{"train_examples": 147500, "encoder_activation": "gelu", "encoder_mlp_ratio": 2, "encoder_drop_path": 0.15, "encoder_patch_size": [2, 2], "decoder_norm_position": "pre", "decoder_bias": "all", "decoder_drop_path": 0.1, "shampoo_beta": 0.95, "eps": 1e-08, "l1_shrink": 0.01, "batch_size": 64, "lr_schedule": "cosine"}
Rows from block 5 of the image encoder of a small encoder-decoder image transcriber, named by matrix and row number. Rows with one number belong to one neuron. Each number is 128 + 24 x the weight over its row's rms, rounded and kept within 0 to 255. All counts start at 0.
After each neuron's rows are labels from the 100 images, of 14976, where the neuron reaches its highest value: "top examples" is what is common among them; "patch colour" is the nearest of a few named colours to the mean colour under the peak. Only what is clearly more common there than usual is listed. The data: numbers of one to four digits printed on busy colour backdrops.
# fc1: MLP up (encoder.blocks.5.mlp.fc1.weight, 192x96), inputs 0-95
# fc2: MLP down (encoder.blocks.5.mlp.fc2.weight, 96x192, transposed), outputs 0-95

fc1.122 [111 145 132 118 136 168 170 114 127 170 111 138 125 148 105 137  41 121 129 130 165  99 125 125 161 135 189 106 106 181 105 129 104 126 128 126 195 128 122 173 156 101 110 160  94 126 153 133 155 144 115 150 155 148 131 129 141  96 109 130 132 150 152 117 105 117 137 153 113 128 124 129 145 111 128 101 155  96 109 138 151 133 157 127 123 133 103 129  75 138 138 119 156 148 130 123]
fc2.122 [ 85 143 138 126 140 129 125 175 128 112 109 168 138 104 159 137 153 124 135 133 122 129  90 128  98 123 132  85 124  95 128  94 127 157 132 140  91 156 100 146 114 138 162 157 169 158 129  80 119 131 135 137 136 124 130 129 109 166 147 134 121 127  74 101 139 117 133 135 123 113 115 138 138 146 128  51  72 129  84 136 112 132 119 129 103 130  95 177 127  98  85 132  99 133 170 130]
top examples: brown ink
patch colour: grey

fc1.140 [146 124 178 129 126 137 135  79 117  83 128 123 110 166 144 124 159 115 172 145 130 110  87 158 119 139  73 146 143 192 128 138  64 139 129 165 154 172 168 133 118 131 122 131 129 131 110 157  98 123 115 116 150  93 131  96 139 124 133 126 126 121 112 167 149 123 131 142 106 155 142 105 129 123 107 124 116 116 186 142 129 122 127 145 113 149 130 127 101 171  94 155 124 104 139 165]
fc2.140 [115  98 137 112 120 140 111 147 128 190 111 133 133 122 109 153 104 163 108 120 130 100 145 109 135 118 156 130 134 121 113 112 131 123 129 126 105 131 128 162 130 121 148 136 185 140 134 105 141 159 148 141 128 189 131 134 115  91  81 177 155 103 146 128 102 176 155 134 138  72 115 130 114 123 187 138 150 128 127 110 163 164 134 144 115 112  83 132 128  67 118  85 124 138 130 114]
top examples: on a plate
patch colour: brown

fc1.93 [136 128 128  87 113 163 111 125 179 161 152 129  44 130 136 133 162 145 148 112 140  75 119 148 104 127 129 126 103 131 140 125 130 119 136 144 130  90 119 126 134 152 153 112 155 108 104 137 130 122 139 132 169 143 146 153 140 128 120 190 134 173 139 129 105 116 135 117 116 126 130 142 132 147 132 122 170 109 129 121 155 104 127 169 119 148  64 159 167 120 108  90 110 117  76 135]
fc2.93 [169  96 141 125 133  93  64 117 136 117 110 136 149 107 124 127 143 107  95 107 122 148 138 143 179 158 126 122 136 134 136  89 130  77 117 126  93 144 128 134 122  99 110 195 106 139 142 131 104 129 140 110 107 125 143 102 165  89 105 131  90 187 130 135 127 131 116 128 140 131 129 107 132 140 126  80 110 117 132  91 124 152 134 102 131 130 141  83 125 140 181 138  65 110 124 134]
top examples: red ink
patch colour: grey

fc1.100 [130 128 111 126 114 255 131 129 163 126 128 127 137  94 141  97 122  97 130 138 154 152 142 119 121 144 124 128 159 162 114  87 173  85 143 181 140 131 126 123 129 127 133  85 127 142 139 123 147 110 125 127 134 105 133  92 123 133 123 188 122 151 125 107 125 136  78 103 148 149 117 120  72 132 123 139 141 117 114 133 125 106 108 157 140 106 144 140 123 128 121 124 118 106 121 118]
fc2.100 [117 144 127  99 132 123 100 142 120  85 156 126 123 132 127 123 114  91 147 120  92 150 114  62 109 113 100 123 104 150 138 212 135 189 128 146 163 142  99 125 145 130 106 129 121 114 132  78 110  75  87 130 105 130 134 120 134 101 129 130 143 117 116 134 128 127 139 136 111 116  91 149 101 142 137 136 142 111 128 162 148 107 196 143 127 143 129 117 133  93 128 156 129 133 116  81]
top examples: yellow ink
patch colour: brown

fc1.190 [135 103 180 111 123  89 160 129 158 157 132 129 127 126 167 117 117 174 135 143 117 116 127 129 129 118 130 123  93 149 124 118 139 164  75 118 180  89 137  76  95 128 123 135  67 127 127 131 128 130 136 132 162 130 128 134 148 110 134 100 177 123  87  82 129 143 132 100 132 147 118 143  73 125 192 121 136 116  90 131 141 146 153 154 107 130 116 126 123 118 132 147 122 169 142 124]
fc2.190 [143 128 111 139 139 145 108 135 141  99 154 135 141 158 150  42 148 126  67 142 112 136 106 137 117 151 120 122 114 144 129 129  96 108 174 117 128 107 149 107 159 150 138 145 127 131 124  62 107 110 129 134 116 100 129 127 114 134 122 162 129 106 111 164 125  90 141 169 128 134 126  96 156 173  68  90  98 107 109 132 138 114 109  91 112 121 159 121 130 137 116 129 157 117 112 165]
top examples: red ink
patch colour: grey

fc1.102 [100 106 106 121 145 181 156  92 173 135 130 116 143 128 141  98  98 102 128 109 153 135 127 121 140 170  94 135 118 131 117 149 158  98 126 129 133  86 130 182 104 139 135  93 145 131 132 121 111 128 139 106 154 142 144 155 152 138 132 195 123 168 144  92 126 126 106 159 156 144 120  93 129  83 127 125 133 165 170 149 120 103 112 171 135 109 129 136 121 152 191 126 142 120 123  97]
fc2.102 [121 105 205 105  96 117 136 126 140 103 127 120 110 117 109 158 160 140 132 151  99 115 148 113  87 122  69 130 111 117 203 129 138 149 123  96 156 151 123 137 144 132 151 128 133 163 119 157  89  84 121 146 126 154 133  59 131 114 125 113 139 154  96 119  81 134  94 101 144 153 108 116 102 127 150 148 137 113 140 129 151 132 130 129 125 140 130 124 129 124 144 148 125 100 120 179]
top examples: yellow ink
patch colour: brown

fc1.136 [108 131  84 123 120 157 149  84 128 141  71 161  90 125  90 132 131 144 121 146  47 146 151 128 133 156 171 115 128 158 135 128 155 117 166 108 164 112 120 171 127 104 126 134  93 137 118 128 147 122 152 152 112 158 128 127 132 112 128  78 101 128 163 130 130 108 127 166  88 117  87 129 146 154  69 126 126 126 147 100 127 138  99  94 119 120 140 126 139 141 135 127 121 128  97 120]
fc2.136 [116 143 136 125 110 143 151 140 134 125 125 137 123 141 155 152 148 119 134 117 185 144 128 184 121 142  44 128 101 148 131 148 106 165 110 126 136 136 150 114 157 146 126 119 109 121 159  21  97 140 128  98 145  93 105 128 138 117 149 144 146 122 143 116 127 139 138 108 109  96 145 117 127 123 118  95 127 114 127 127  52  95 144 120 125 139 122 118 136 160 144 128 130 140 134 109]
top examples: on a plate
patch colour: grey

fc1.129 [142 140 162 120  93 137 151  65 119 128  82 202 174 132 139 152 121 126 138 140 176 124 151 128 120 162 113 105 112 128 136 129 115 136 122 159 110  73 138 131  93 169 171 152  84  95 146 127 113 137 157  86 123 161 126 139 132 103 149 129 128 101 171 135  95 125 174 165 130 137 136 130 132 158 114 106  92 118 127 143 138 143 145 142 128 132 163 134 132 132 126 122 110 140 135 124]
fc2.129 [116 113 121 129 129 146 124 158 122 134 154 117 127 150 125 140 104 155 130 118 105 169 129 136 169 122 138 156 202 218 118  70 128 134 118 121 106 148 149 183 137 130 138  91 126 118 136 149 160 134 115 138  70 131 122 117 119 128 116 126 105 171 112 133 130 138 136 128 143 129 105  98 139 102 120 131 197 138 133  94 120  67 120 119 132 149 135 130 128 158 119 128 126 117 124 126]
top examples: yellow ink; orange ink
patch colour: brown

fc1.157 [141 143 141 172 163 194 147 158 143 116 124 128 114 130 200 137 107 124 108 139 155 130 117 125 120 173 145 117 130 183 101 116 115 122 138 130 142 183 146 129 115 128 142 165 153 142 103  95  99 140 129 110 126  99 129  66 108 126  82 130 128 105 142 134 108 118 104 111 116 121 129 159 123 165 172 134 123  71 146 113 112 140 153 130 105 128 128 141  89 121 119 146 112 130 102 138]
fc2.157 [ 90 130 128 127 120 101 143 169  94 117 171 164  76 125 118 126 121 146 101 128  59 140 161 129 115 112 173 144 114 135 147 156 155 162  96 156 162 127 133 124 127 134 131  94 114  84 178 123 142 146 128 157 141 115 128 130 140 123 127  87 167 120  97 129 167 114 132 179 137 101 123  73 131 140  95 151 116 120 119 147 156 152 171 141 137 127 141 124 147 116 132 107 134 133 104 132]
top examples: on a plate; red ink
patch colour: grey

fc1.12 [130 105 177 129 138 115 113 126  92 156 140 160 100 123 135 134 106 144 138 153 125 122 123  95 151 157 131 123 107 147 141 140 162 161 161 159 191 155 135 117 110 149 125 147 114  98 129 138 183 184 128 120 120 124 135 161 161 122 141 120 219 112 124 130 109 175 149 128 116 121 107 127 107 145 143 116 147  78 122 130 160 145 125 101 103 118 124 127 112 132 104 107  82 128 133 118]
fc2.12 [111 134 145 146 136 137 121 113 148 127 126 108 142 158 167 104 119 118 127 167 111 134 150 117 133 134 152 132 111 122 119 110  73 134  70 120  63  75 126 108 118 127 126 120 117 144 102  60 127 111  63 161 129 122  87 131 120 115 114 145 102 121 129 153 107  83 133 161 137 128 130 123 132 155  70  88  79 154 143 118 112 132 125 128 122 128 130 131 140  77 132 126 131 113 111 133]
top examples: brown ink; purple ink
patch colour: grey

fc1.117 [118 105 128 146 140 159 156  77  94 130 128 157 121 120 107 151 130  72 127 130 145 107 150  61 185 106 127 126 119 126 148 127 135 143 116 131 166 138 131 143 122 137 160 105 156 155 127 135 160 128 113 140 120 103 158 172 140 122 138 116 127 116 116 147 111 129 118 129 121 129 114 115 148 110 111 183 135 128 159 102  99 148 158 128 156 161 111 119 152 165  66 125 128 101 198 137]
fc2.117 [ 96 139 126 128 104 106 164 149 138 152 171 134 129 136 130 186 120 141 136 103 127 145 130 172 120 122 107 117 104 114 132 147 138  91 140  97  71  94  38 130 101  93 141 147 112 135 131 137 123 136 126 118 121 143 115 100 147 113 118 192 116  96  67 109 165 145 153 141 126 136 135 141 131 128 125 161  91 132 125 137 159 127 124 133 115 103 130 144 120 119 113 148 118 176 139 105]
top examples: on a plate
patch colour: grey

fc1.101 [128 128 122 137 140 155 131 166 132 131 103 154 127 112 128 122 164 112 119 131 147 129  82 132  79 125 125 114  99 104 140 140 148 126 132 100 127 101 134 178 127 127 138  94 178 127 111 102 143 176 168 125 142  79 146 167 149 134 169 166 141  98 147  95 171  96 122 111 148 149 147 114 125 176 152  86 148 123 122 113 132 114 146 198 115 130 123 133 132 132 116 111 128  85 130 100]
fc2.101 [146 132 130  90 163 136 108 125 128 128 131 198 127 129 131 158 203 146 129 139 137 143 127 116 103 157 120 100 104 126 109 124 149 126 104 128 121 135 113 128 130 152 109 132 121 146  73 121 135 116 152 121 139 123 135  84 133 134 127  92 143 188  88 127 117 132 205 113 132  83 184 145 129 144 130 108 120 123 118 122 119 128  85  96 153 157 152 131 147 127 130 125  75 126 129 118]
top examples: yellow ink
patch colour: brown

fc1.186 [151 126 128 126 135 137 122  93 136 142 160 121 127 124  92  99 122 114 143 151 147 127 171 141 190 150 140 110 134 120 157 174 130 105 136 131 129 138 127 160 158 138 131 140 155 128 187  70 117 152 181 179 108  90 138 129 127 112 137 119 140 133 188  98 128 124  88 138 116 130 149 113 101  76 126 127 125 124 123 120 117 143  98 161 118  95 109 166 125 136 130  68 130 134 132 129]
fc2.186 [122 112 135 142 124 121 105 127 143 130 158 129 133 136 124 125 141 118  81 126 126 124 129 124  97 162 106 126 133 141  58 110 144 119  93 161 108  98 131 124 124 105  77 118 165 101 100 145 129 117  94 144 116 128 167 159 139 141 152 128 155 123 133 173 141 128 131 128 125 178 135 126  97 141 130 106 128 113 122 142 213  74 139 135  92 140 104 127  84 132 151  95 134 127  80  94]
top examples: red ink
patch colour: grey

fc1.21 [103 103 169 129 117 120  97 120 135 133 121 131 119 115 137 159  96 129 126 144 128 162 143 126 154 124 127 150 120 159 119 163 136 164  65 128 135 109 128  69 119 138 132 146 120 135 137 139  93 119  78 108 116 147 160 105 139 143 132 141 100 103  72 119 137 145 112 153 209 100 110 118  81 121 112 140  97 136 112 120 136 128 120 144 130  72 158 111 144 101 176 141 149 128 143 112]
fc2.21 [193 101 139 120 130 142 128 130 117 130 143 112 143 158 153 149 127 115 120 123 117 104 114 126 146 121 102 113 138  91 148 105  99 125 129 139 190 118 123 157 135  93  94 160 128 144 175 125 124 130 137 117 180 121 128 119 137 157 132 117 118 129 156 129  75 131 142 137 119 152 108 140 163 144 139 140 160 148 117 125 138 124 108  75  60 128 143  81  92 148 155 180 131 117 120  78]
top examples: brown ink
patch colour: grey